config.yaml
encoder_arch: "convnext"
model: "contrastive image-text model"
dataset: "patchworks of several textures"
train_examples: 36250
image_size: 64
crop_scale_min: 1
horizontal_flip: true
translate: 0.12
rotation_deg: 10
tokenizer: "word"
vocab_size: 40
loss: "softmax"
embed_dim: 256
encoder_isotropic: false
encoder_norm: "layernorm"
encoder_activation: "gelu"
encoder_mlp_ratio: 4
encoder_inner_norm: false
encoder_patch_size: [4, 4]
encoder_conv_stem: false
encoder_depths: [2, 4, 2]
encoder_widths: [80, 160, 320]
encoder_kernel_size: 3
text_encoder_causal: false
text_encoder_width: 384
text_encoder_layers: 10
text_encoder_norm: "rmsnorm"
text_encoder_norm_position: "pre"
text_encoder_activation: "squared_relu"
text_encoder_mlp_ratio: 6
text_encoder_head_dim: 32
text_encoder_fused_qkv: false
text_encoder_bias: "all"
text_encoder_qk_norm: false
text_encoder_parallel_block: false
text_encoder_inner_norm: false
text_encoder_drop_path: 0.15
text_encoder_positions: "learned"
init: "xavier_uniform"
residual_init: "scaled_by_depth"
optimizer: "soap"
beta2: 0.95
lr: 0.0016
beta1: 0.95
shampoo_beta: 0.95
eps: 1e-08
precondition_frequency: 16
max_precond_dim: 1024
one_sided: false
adamw_lr_other_params: 0.0015
grad_clip: 1.0
l1_shrink: 0.01
steps: 7400
batch_size: 256
epochs: 52.3
lr_schedule: "cosine"
final_lr_fraction: 0.05
warmup_steps: 220
weight_decay: 0.3
adamw_weight_decay_other_params: 0
Rows from block 3 of the image encoder of a small contrastive image-text model, named by matrix and row number. Rows with one number belong to one neuron. Each number is 500 + 25 x the weight over its row's rms, rounded and kept within 0 to 999. All counts start at 0. Numbers have three digits each.
After each neuron's rows are labels from the 100 images, of 14848, where the neuron reaches its highest value: "top examples" is what is common among them; "lies over" is the class under the peak. Only what is clearly more common there than usual is listed. The data: patchworks of several textures. In brackets: how many of the 100, against the usual share in percent.
# fc1: MLP up (encoder.blocks.3.mlp.fc1.weight, 640x160), inputs 80-159
# fc2: MLP down (encoder.blocks.3.mlp.fc2.weight, 160x640, transposed), outputs 80-159

fc1.632:498499505478471501452492507499500518500503480500504504497503443542517497583494478489502499502486499491500427503506499500503464505462499487511523495537486517490498507503500503511504522502521478554477500522505515506502494503566494469495536500
fc2.632:530514463500505501483444509504468454499507501508516488502517490499499490479504499490492494521524561479467486514480506515509432507476596498527528489499502508532515516497476494507508495489496502493442528501507497486513527503493496509484496497
top examples: looped (38 vs 11)
lies over: looped (34 vs 3.1)

fc1.228:511470499526492500460492526496522479497515538528627509524502498513478500491499458494499491515505524483495500496465506498502533500511456553496487474469503500495508488422496510529474498501525499510501522504486520525503486514503461501501488475
fc2.228:493509495428468502552510493506494499472540428510455496498503502522514481494517513497498529520452506517505517512466500453461555511513496499497513503523537515511500527520497505564469491488460490513496508499475469552495517504499459500569524519
top examples: wavy (57 vs 10.6); labyrinth (27 vs 11.1)
lies over: wavy (57 vs 3.1)

fc1.327:515514506496516500506495471502528493568514474501501500484508483492493516522502546502501493509518497490484492499495570601487487511503503472460487492484504547506507506480468483488523564511512500500519484511626512499500507465504500497496517503
fc2.327:494493519498507460499508502494495518544533536523482469505503548523499563500547467415472501502504508506549537506503580502463473485501495500512481499501516503492484504499500503478531483483521503502480477504501496482507472521481505520489499517
top examples: striped (69 vs 10.8); centre pattern: striped (31 vs 3.1); rings (28 vs 10.8)
lies over: striped (67 vs 3.1)

fc1.478:499495498505492498502509516535530519508501512500484486504497496496490469509500520518496490499532520486505514469504486479515562502476501497448485497495443495502504499492481508503474504481460572655514498509500502511496486527502534504535475505
fc2.478:496507496557485481502556498493504503505531438474498455529449476525501476498470516483504486516507495509481492510462500500514553496500490496452470464522535510466483499535486497541508492500490455543508500457517519508501497500452511479502494529
top examples: wavy (44 vs 10.6); looped (33 vs 11)
lies over: wavy (44 vs 3.1); looped (29 vs 3.1)

fc1.497:489501500518496498464500520495625496499519499526416538503591472469509534515489503500476525502501505488477424554528488477539499532496507482496508494498491500500487509494472476507498504508498501466519498506506504511500501496504474504506539501
fc2.497:461474503507497488494497519494546525490486504517561496521406493510498454510508495510520515506467510448506491505524498506501415504511486514479509464501508502477460518519502450495441499532531496472488514504496527499507487500471429497482499492
top examples: zigzag (92 vs 10.8); centre pattern: zigzag (36 vs 3.1)
lies over: zigzag (92 vs 3.1)

fc1.68:477489499518538502541502510514507465504513520482506504550496560465531502472509506499500507515504513484505504489510487496521510502484501471457514500514538501523532498538473478501508494505487463488567507503502501411531467500455488502482439531
fc2.68:550498491470479509526460542504495466533506487489489506508500503491490516512505470497488512502529559487506493502465469498492469450502531483454492456504515505515524506481525444498498501532488537509497507542489526434508505495492469506540508485
top examples: honeycomb (36 vs 11); grid (34 vs 11.2)
lies over: honeycomb (30 vs 3.1); grid (29 vs 3.2)

fc1.633:457499522441531503522490505530484524533541501500519499499429501567481501502542499500499426522498496519516518487509508497517516506476519492523483521472529480497462501498490501530503503510507457519512499490532513535501509489477439500482499506
fc2.633:515501520500475486486520502516506499504497489514481503501501488471501464500526513488510511499511512501491519506482502499502502458508506539494519492488509509492499505502502501452531471462485503486555489462499516526449491490524486501408505497
top examples: studded (38 vs 11.2); dotted (35 vs 10.8)
lies over: studded (34 vs 3.1); dotted (31 vs 3.1)

fc1.215:480507540498495493495501461551503515518493500548499494497507485474497470519485487484501493450455591511502518504500502529495497483492493411509523505502477496518490530485494503500503482525498501493538453492494468528356523489477519494529539495
fc2.215:513512519510506543524479503525497513497424527467537483499492537493482495514488493524549483492502472492494500521502460468507530534525508499508483508498500494543479478494512500504520518503492485463460481508506500504543513505468526482500577522
top examples: crosshatched (48 vs 10.6)
lies over: crosshatched (28 vs 3)

fc1.335:493519502471522492471500502459502493499520499500494531500467480467500486527485489502504411506481495514504520471474499520493541489500475511522502507467516503499505499491456521511421504508508461466510509501499481502515492514536519492511511517
fc2.335:521508488503482497498501483497498508483505530505487516505525504494509524483481502554470521489516459530513497444510464468522505552433511559486482519533492522545502531536530481505536500510480500520455522487513502489441532492504505474481499496
top examples: cloudy (60 vs 10.9)
lies over: cloudy (45 vs 3.1)

fc1.314:490525517465500499477417496515530498530472503501463479470528511489495493497478516498497559483484498496500501512494511492495510511517600469479524504507516499489491456496516507515501508497492510500511491496500501534357487473486519499502517513
fc2.314:500506490460501505504494466500492528497413535497504504495541525500523520500513486503544499515491489495473533503522486499500519464538482535437528485500500506500495469512543462508486523554486509498540507530504515482573480492502497509495507539
top examples: cloudy (53 vs 10.9)
lies over: cloudy (52 vs 3.1)

fc1.530:565484502478472496507485537500494501499468489553534473470525501480450504481506473472531502464518509497497498552497470488513506506516521511623509501512515504431544499457499507509454501507516509510510488455499498501488495487489495516484463495
fc2.530:494496452473494484497476501493461515493486496508503488483469434498499500496511508498479501498550508542496499502468501523519518512488537504526499483526454524482513479544510525519502500518496486495512514518494518494501505482509499450500470552
top examples: zigzag (69 vs 10.8); wavy (33 vs 10.6)
lies over: zigzag (66 vs 3.1); wavy (30 vs 3.1)

fc1.20:552512496507436504482535509501568490508551506529459512449509486495500513448498484498490497473467492478507500461464525501472490499502497531534501425517481504506492475502498489487511498534500497505492466503482500554498512525492496502500499505
fc2.20:501508434508534456483515504431520500516473477460499472507447496498498497500555472502524529519499494497497494496513506499502492440498485499469497466489499472485484549522498501499501598494494505516510442489481551506498493474507489499517473504
top examples: looped (31 vs 11); honeycomb (30 vs 11)
lies over: honeycomb (26 vs 3.1); looped (25 vs 3.1)

fc1.287:450474500502485532507474498512506535505431496463486500556464502488508507484506590519503487493537458472485487492502500537498502496512510483497501499524464501494483481498505501545499468497531504496508521516496514495499496498492495486485515500
fc2.287:508476501502497471501504508510501550528516500500493516490513501500491515511496424495481456500531503499505518501494489497540512476500540500518511499461502499507500507492483501498505497540475503504498478497477465499503474537542502496503457496
top examples: spotted (49 vs 11.2)
lies over: spotted (47 vs 3.2)

fc1.584:435471478502544537466487474506531499503516502506571459544413514494510477487486530519480499457507500481532465516508503499454469526492495501503510505543442502502484494513441476537480493505493499560490490458506556478494475498487503503477510484
fc2.584:532525481502475462499501492514534505477481498538464485491546510521498514546512500512500514511485457502519433503514491498472510501526551497544500457492483450522501533503591501498517514547510505522526419532499506540514496486514477518521498508
top examples: woven (45 vs 11); triangles (38 vs 10.8)
lies over: woven (41 vs 3.1); triangles (32 vs 3.1)

fc1.542:495485520536519496521509537452504496490547501492513510445494458486492528499495496500508460493453499499413500496490500383502503507462512494505500497568499521495500497497439498517505470479537473511512483516524504504507526508494500499481481510
fc2.542:542519492486480500500505507574493500502506487519443451520500507563493495505503500475470507498515501497500504530479506545519515500524523504511485511498496445506493509501536459498516522468502479483517554489543534482501412521476564497499492551
top examples: zigzag (43 vs 10.8); wavy (40 vs 10.6)
lies over: zigzag (42 vs 3.1); wavy (35 vs 3.1)

fc1.94:530477502494537518502501494507499529496504509506534440503508519524536498498510506502502487513551474464484522529499506500434502552508528495497468472606487530483463511502467540493470508500469510518498498494495503489498452517499482486506521501
fc2.94:529505535423509492464505475504506515476504497479499493493504500513500484494505501501488497520482467548510482507404493460492529499534501501481504455495492499550502534486508592520498459505534517503502485530506532522484496473499508507501540499
top examples: woven (48 vs 11); plaid (45 vs 10.6)
lies over: woven (45 vs 3.1); plaid (42 vs 3)

fc1.271:460521493521488449523502519496489479497511479517549496524507506482500482502524500517528508494501501462534495483506501499527492502505508502501521501571502499510504501497498496500525498488499491509528521538500519482500512502503574499518495529
fc2.271:548508512464528522491508515492523495519483426462441495500504456463455506506490522495495494503513478540549497462498485481480522497500500498476516515474510561508509499497623513499499489494494491525532528459498527499481505496503589504520504501
top examples: studded (31 vs 11.2); spotted (29 vs 11.2); camouflage (27 vs 10.6)
lies over: spotted (26 vs 3.2); studded (25 vs 3.1)

fc1.364:512488495492487464555510511501499516501488511509507487442511449497489541479500498503492505502498517498482508456488513445513507557519547413505503496562508505515490501517503458528480527502505501525500534491495478475515499490502472499523498541
fc2.364:511507475511468505488513494530504544498534506500477498517451494566537500517505502499484540476490535494506465450479503559544525473517446497501499501496508501536443508495508530544463517500523466513526480485518526498500482487496491510475433502
top examples: woven (55 vs 11)
lies over: woven (51 vs 3.1)

fc1.123:506540513493537500510481540516509503498463493503494526507490503515501500488478500500440468493520541478496511481495521491481573499497547459477505536541506470530484498495514551500499483499511523456516587503500502493501504504499527492524492516
fc2.123:500478564547500514443495502485515531507544495487565507513496517493487516499472537478500504502507504496515490493504515488489476500536491479476484500502467555521533510507457519500506486639546502468502543537498500535506495486502479504498506501
top examples: looped (38 vs 11); woven (31 vs 11)
lies over: looped (34 vs 3.1)

fc1.285:519417463529512511490436516469465537504503511509503518461491498462427513504506504504442501514469540487483504500507492503445547500505482580495527495523514423527522480497461470486501500505466490500499516471479566459501523489488500499543486508
fc2.285:501506484558468476484484494502475508485531501472555523494502519509540501464463523497517443501504506497487485515506464465499503504481501495465510523507515507489473542499501473446466442488534497524506548540499499472489495551503461511509495507
top examples: rings (76 vs 10.8); centre pattern: rings (29 vs 2.9); spiral (27 vs 10.9)
lies over: rings (76 vs 3.1)

fc1.325:520498499457497495476527505519417486501502498487568516500571496513538512488508504517489503516497502500528512473503498504541500499507491543508535545413502492499524546492474497517498514537500499443500519503465507485503517503500568496515518499
fc2.325:492498509521498528509505499515512575510533521519456514510460500490487533524498501493486499473483499529471489498468509505532506499505492527525478493568500494511519467510501498498506512547507528485473498493513434508498500466500542430471496502
top examples: honeycomb (38 vs 11); grid (33 vs 11.2)
lies over: honeycomb (33 vs 3.1); grid (26 vs 3.2)

fc1.449:473464493508522505536499486489519506435500513465502455506520514481499498502476470499444509524527508476490440461550497554466506502529490482447493481531499499496473494516519483500499504483486500554504481508497509508499495442499500497494503523
fc2.449:577494481494547457524500461478487500494448500501502501513497498501509524494492536509490469502520494534534507503500512502495512527502487501405513547518524502503501525510518513502506450498463442536456470459550466437497492509474466490505510530
top examples: honeycomb (39 vs 11)
lies over: honeycomb (34 vs 3.1)

fc1.517:499577564525481500546523498501545512491519413496501484469465501507501431483492506504493493539498501500524464495503511504505516502474459467563483518503512502451500501452520498497492502487498501518464530545502505469497499475478504490530507502
fc2.517:512502485477575519512495500527504511519460490505507529530500519486529472455501498501463500457459448499504497452500489488481569494496487492508491539501511459500498498519430482492506496468482482538511503525527502504539485508520512500529487548
top examples: rings (44 vs 10.8)
lies over: rings (38 vs 3.1)

fc1.488:500473497490512508498510487492433504487507498509515578482492461474518491480493474472506496504539519529503507500509499500499504514483515543479579492482502467511484503543500489520534497505476418510517527529488478553504508493498497491566506504
fc2.488:494474498515460473499520499509506522546488479498498519512501509467505520523500514507479508490496473527487593498497488508520492477517485486476517455562507450460504460500432494487494497547518498500507505452537481501484491499509518503486502512
top examples: honeycomb (69 vs 11)
lies over: honeycomb (67 vs 3.1)

fc1.407:509492498506577495521517532487565470496407525502514521508509504516511481497508504518496467517509481493502470495503496500496504522515515501499508476552520487481483521491501478508494490499498501468523494481511508515502461498519558497502495509
fc2.407:456504533495405513496500500508548526474503499499526548508494509506509534492515536420516524502471490494487504533492530481525515513489504520486489505478537520530537501492496444518502534447512471458496497500517438494499512538494562492471504507
top examples: scaly (33 vs 10.7); dotted (30 vs 10.8)
lies over: scaly (27 vs 3.1)

fc1.520:500483503455612517522485502526430479493522499508520499523448528532501539502480487511521476501521544507499565472491534498499497527507509484522481509513541520506496499504497514519539500504510504497472480552495511533507501579526524499491487544
fc2.520:501548512491444509498494486502474487522471500511454476561565483483504579503487512502503489490526552508533504504496480509457476499498433492452453498493536506500453529493513472517500497497498492502489554485432496497504468498445538484468484532
top examples: zigzag (46 vs 10.8)
lies over: zigzag (40 vs 3.1)

fc1.33:499501506547500500545458561495487512496509492513384499505608466504503495518498496504497525499481510472502497518465495509529505478514516475498488455472503504495456453496506504492501496495531459476525489505472467444497500510535470507504501500
fc2.33:506507495550508456503502500548442456499490516500525501488458569491456489502531512494496516505506525523484618467504477478487477516514504506484499472547412494488479513477526509499501499505461525481500454486485460503478503495494473513489539501
top examples: woven (40 vs 11); triangles (27 vs 10.8)
lies over: woven (36 vs 3.1)

fc1.186:470478487481479526476511509464499518506499538516491474491539469519491500498486500497493566449492498491499497498460495499510496560498495503495454494469547499502465514456504489508448504501515503497468498497486496507507487541505520505452464473
fc2.186:522505509448479451504468529500503499528481499499511500487433512513517499499500515499523498473495503504469524526497442497498494488530484497516445500536444545501463548500451552522498505513493503460503500503504500429489520430471491498490511483
top examples: cloudy (71 vs 10.9); centre pattern: cloudy (27 vs 3)
lies over: cloudy (61 vs 3.1)

fc1.600:486497500471503497485492506506480522476489483496472503511476465491496476500448496534541493503487480500579501521476491482511502539486529513501495491435520474507527550491493498502539490500492440537499504499492498516493489495502508515481557476
fc2.600:487491454510504531503508499491490502502498506510505453454525497505549515521493503424575475495518478508488433479460456534537478478509534500530502492501546516487501502487522485494541522482509504508502482503508505522480528463532498506503481477
top examples: honeycomb (45 vs 11)
lies over: honeycomb (41 vs 3.1)

fc1.115:495503505484487500515505511508513452490484499498497501535475502497520473455473504477504460495447500492510509531512524527503500507499532501502505491508515497480467531499500534480491516505433486494474509500506490490487438503507499485502509492
fc2.115:498509441500500494492501495448487504462511469498516521492511512474542490500548523478479497490499496514501472439508474486496537457506499502500500493486514504490469500501538548464496444499549481505503536508494464503506503524525502494504490507
top examples: rings (60 vs 10.8); spiral (46 vs 10.9)
lies over: rings (54 vs 3.1); spiral (41 vs 3.2)

fc1.145:510498507464496511499506531495501450478499477500608500465490464497566543520501499502491500489496469461502490539482476509494507499473497542494491474500529479497510497504499570499487519492502497457488477463500500539492479518471475496515545496
fc2.145:484500474491411473499502511503479507488487501530428488527488503536498494496508497506491507505473519513495501528551494467473523507496504514456493483483466514496513559421498481486503534501498542494467525545489502512460504479477508506461523500
top examples: looped (36 vs 11)
lies over: looped (32 vs 3.1)

fc1.91:463499494514501474537512505461552473539511501504547495565497493531548509508450510470499487492542536485524534486501501501504463487487498490504503504493531500531522505498499499521505496466516491515500485527507499536500552496489507516504498501
fc2.91:525494494500515458534477527499475482478470493519526521540496495537531449451490485480484498480492497515516500534524476505481503487514513493502481487461482528480499482511510500491463498485499484493493516495502463485492470515485534489494449513
top examples: grid (41 vs 11.2); labyrinth (31 vs 11.1); cracked (27 vs 11.1)
lies over: grid (37 vs 3.2)

fc1.10:503428502502504499500483499493479470484477500503459508527508493501504516492501474498495499518500476457502507510531501500504511509549529492503524494452539490495489497524501507443521482522492466491496490528505474424503421517496510516472491503
fc2.10:500504516463505516531465518479473420510522497498466487504488511447454509495419501502513511543502500500505501499501443495463491495461477504498523493559475482479510522480496471449477497534520540494497484458489500474499517477496544496494465488
top examples: grid (34 vs 11.2)
lies over: grid (27 vs 3.2)

fc1.276:504509509525541485472529525505609495454501504527456564499497487503537501491501500541510507467495508495485456439514491510520499526500499499501525550501500486497482496479555477506505484515513529481494488471491564501499497499494497518499505499
fc2.276:421478499493544509473499513498566502493503506471544512513487525460489506500506527445467503492502464523508454542457493471563482462515483490462495496533514493507504518528498523498524501539517436502514527506502508476493474531463500502463500442
top examples: grid (39 vs 11.2)
lies over: grid (34 vs 3.2)

fc1.404:509514494508551498499498500500604461477480509507451537519499510508480501503500501519507499496511504495464467498508520476456489555561521505514497497591528509508512493505445459492532497503501521509478480484498491497506499499553504500500500499
fc2.404:526469491440416491515502476491507546469541565501504508498484492501464501509497520434519535500503525494498513502497574494443498446496519490506513502458504488536539499508521497500467501505514504504455496496481501494501508472466527544499487462
top examples: looped (32 vs 11); scaly (29 vs 10.7)
lies over: looped (25 vs 3.1)

fc1.163:506499507488539540541535519519496492534512494500525444465587500486508520500464483489530485543490488516482531502497497504500502488513540504491456502496553500496501533476522512502493476480540444529504492515453500495514505535468485500537500499
fc2.163:484499499516496435413494471504493497565504501493488455505488530535507490491413523516494460462511497483497517493501467513506499541493509514455497492479531494509499497457495537506492505548494497516512486482544506511460472488534461546504488499
top examples: checkered (34 vs 10.9)
lies over: checkered (30 vs 3.1)

fc1.452:454499496500507478560512476498500489500497503477520464500459498500509472557557570488501460501519505499591501518497503499446472498480494519507503493530500506507498508488484504506485492503501495468501497495498488494496491493500503522500516512
fc2.452:502476461469484507492481493471500477487557445532485499486530512531486453487507487509544477495507501497516554520465509492444514509508511507486495499473489559509508480496560565462481551484500508513495532489518516512496502512507498511518468502
top examples: studded (36 vs 11.2)
lies over: studded (33 vs 3.1)

fc1.194:496518488480534490494488507489511523505488483501509549554492502477503498486477501500507441500494489498489542489499508507496513484484482558542500496501502490499483514531499497492492498533539490506544500517502493479514507506471504501475461517
fc2.194:505517530473478520502504492538485511497542514500453504495495500463526508493496502513497517520486477508502537449524504495432503466503494519500459486517504557489494514504508503502511494468499574482470468507501497410457504510504516501490427504
top examples: cloudy (43 vs 10.9)
lies over: cloudy (32 vs 3.1)

fc1.558:499498501512490507504500507507447525489518503595487486493479499551499494481484513486498476490493455502528454530511444503504501439560500502499502481496500513520500513504561495496509497500500479486496501504518493478500492510475513553498501487
fc2.558:496502479528448505495493509458541502502467506458511494512499509479537501510508491482480473498445487504486553515495442501501527554551506493506513497524540503518488484509481481501488484510480542501532509529565505470490475425539488502519505506
top examples: looped (37 vs 11); honeycomb (31 vs 11)
lies over: looped (30 vs 3.1); honeycomb (25 vs 3.1)

fc1.62:500518488511518527499499484488497504547502508501500509461513484524528500526583498535494461502489463476497483487510501502474514504517504496482488516493492501494496502412497526443469467527475491505486487444500502512515494483504488487500467507
fc2.62:501520475510499409505505520515493488573558531492502507540523500506462504500548505495456456491543519498486499501497479511477494484517511505487487437513572499499491500499504501490498496512471500487486483538506485487445487495500476499553504502
top examples: cloudy (79 vs 10.9)
lies over: cloudy (78 vs 3.1)

fc1.439:538509494453501459530502496499457497520508493474499510492458504476508510500499500503501532498479482514511491513527487474501518497467501533463510471502506495453547527529512512501504502522524515525491493522529499503504496512477488513495502504
fc2.439:508537522520545507481529503504511463527475519547497493496502504533505506488500528446487536510545483484498475498497509499513462484491521512493519495503499560480521495515480500482489481454452491505490508528517483501499510484485507520500511501
top examples: studded (42 vs 11.2); dotted (37 vs 10.8)
lies over: studded (38 vs 3.1); dotted (29 vs 3.1)

fc1.238:428505497512485504507499500531528491498498508499481476467469496490532505511505522536500413488504528504487494513492502488500518500505561493483515469510498508479496501496461540492498518504487501502500503507509554493485520502581444503494509523
fc2.238:556501490499499491499506450501504466522505507508493500493499510473490501485514514500490481521517536518490470499544484492478505497500499500500521476547553505498512499496580490461534490517501518500513541518491515499483493487493509490512488492
top examples: studded (35 vs 11.2)
lies over: studded (29 vs 3.1)

fc1.258:498506491482500487493504531502501505368496479471491475500459481507494489505444497486480452500492496513515482480473423497503497496476499529522490490497473432523487470497503508521499501498540508472494495518446518500448480499498503516513497503
fc2.258:502496487533504456536519512481491494508549593482502464495506509466504524514524491494481466501496480539529491517512486550492503481497494495518454524503500528524485484504505495498480503531533524499488430471503499506481514436480470513500526508
top examples: checkered (97 vs 10.9); centre pattern: checkered (47 vs 3.1)
lies over: checkered (97 vs 3.1)

fc1.12:573515507484491509549488500490493505504530491491504503523518501535511497468485496502501454507498502506491470509454529531503498499476469517545514496509514497474514540491500504500507501497487559533463485501456490523485505499507484473519516505
fc2.12:498567496462528507497502504502516475499485478520486503498512502486502495505539492494492507457524519436534480501490437507422491494508454520494464492494493488493497495525525502445513487494486540523511495517494484524482532500488495523528528537
top examples: honeycomb (41 vs 11); checkered (29 vs 10.9)
lies over: honeycomb (31 vs 3.1); checkered (25 vs 3.1)

fc1.138:500466510518532517548474495500509498499503518551576501463453480506491472498501501506498517437502528442479500498521516545500510490509508522504498491496517536495500501505500493503497510475499479505490540502587511514533505506500500500497496548
fc2.138:493506480497503457557518508500512502476488524455484474566500497534501464513502496501471500498477514555496492501451503486500551511468489500493431530497500513525495484500513494434495530510499500511502497502511500497499498488495498524547501499
top examples: zigzag (56 vs 10.8); scaly (44 vs 10.7)
lies over: zigzag (53 vs 3.1); scaly (41 vs 3.1)

fc1.292:503505529503494540498461482466479511479499502480499520484478485548508500552551483496499514500497509472485525505519501494453528413545546475498524413538491501496505498443497489522489498471498470515513497498505493468500429500473511506500496499
fc2.292:467500496441504474503499488496506495479507492511493500496517516516509548500518501502509506491531549507517485494498498490489502560486495500485561499442480465494504508518506489491478416489507494504498537474506501487512537491503535535506502530
top examples: studded (45 vs 11.2)
lies over: studded (40 vs 3.1)

fc1.191:569508490501497510476554532500484457500518494497508449486542494492514475531495528532501487509500497478453498500493501507517526503497499476471467490498481506491499509506473502512498500518532506537477503491507487458498451502507504502494489501
fc2.191:472494508503498525497548521526503515521497475527504482431482500572496509498442479472529536504489503494515501444502499516523501526508505507506501500503489516492459507494478504500449487502508494474477494546507501482504485508485497471496517486
top examples: spotted (49 vs 11.2)
lies over: spotted (42 vs 3.2)

fc1.568:583500544507474512552501491477549491450499507514502502558471530505485518538456510492512534499471520499502481500500523517495488482496498485495501485498519483508488511503497499448509510499493549597499488496526495497526523499513503505537497504
fc2.568:478496450551545515507504524506524459432570498430497477439536490518507529487481476485523492477496520543467478464475564502481510491505479522473512514502487540515476504495524460471500445508503504545510489487518503510479501510502476520491490504
top examples: spotted (33 vs 11.2)
lies over: spotted (26 vs 3.2)

fc1.509:483533496505499459492538505500505365506512543493443498500504489496485518506533474503508482470509528505525515499500500500496502468503456473519499476499484492506513464482490493465497494509513500499503490499483508522448590458477498503552497493
fc2.509:513506496493529493485486500492510563517437489482498538498503483534510489506494494556463489510495502492516527426496507503516514564461491464517511501503522493524494501499540440508435515529464499492480497506492521501490511507500494494496481506
top examples: crosshatched (41 vs 10.6)
lies over: crosshatched (38 vs 3)

fc1.589:527540482541489456471395490490499494499503549497490519479485501509512460499479522500491491488521525526475491419498492500483483505481514560512505523529510502498499500461505505433543506449507529513495509501488505471493501501477500461535490518
fc2.589:486482502538460575459503501493566502508442494501528526526520517516507462503496487480501493528473490503554462491540534502479489504495495498502538512507527502502513495564499502482482501499492539506531453499468533497509498484529507510470541507
top examples: striped (43 vs 10.8); rings (34 vs 10.8); spiral (33 vs 10.9)
lies over: striped (37 vs 3.1); rings (30 vs 3.1)

fc1.63:500473509479504550510474508501500448475500496501499509524518499505495519519452499473433545480504512506497465495500512507516499445514469524501467477510493440445488503547476436449514539482496489513498524473502516467511500487510500475493492536
fc2.63:496505532549511461506506526446521495502483499503485476502518506510485514516414508481531494489506501526492522463493485489502499553478569479513498482500503478501504419476534483498518528535477495498489497518501501500470506482523500479495496496
top examples: scaly (31 vs 10.7)
lies over: scaly (25 vs 3.1)

fc1.489:497487531495513499460528495501487482461507505493503522500495505446506490500486430524459579484498493479503463500504509510498499501497513502422544503442494475484517498500500496524497510530517581439501496510481499498504498484508535479554484543
fc2.489:504497510503523500520486518522499519498515470494494494467554484499528533425506519519487563489488515517481501476508498499497495503507483532472497548540482472500497483511489521487487496505502490443480485499538496490493442506511518486500468520
top examples: checkered (54 vs 10.9); honeycomb (30 vs 11)
lies over: checkered (52 vs 3.1)

fc1.620:483501489520554510497517510498487503496507493461453482506501494514555462512498515498522475501498489485444496468450503505503490499556498488482513517503504500492534512496507503490500476521561512466531515524501559471498505500501553503503508500
fc2.620:494501503541494495560549502464523512501468459489489510493470488505484500496507494503493501546478476544491519490478490510501492499470493491501515486497484501447428494530507496511520507498501497516492480448466537522457504520492575459548518507
top examples: wavy (61 vs 10.6)
lies over: wavy (54 vs 3.1)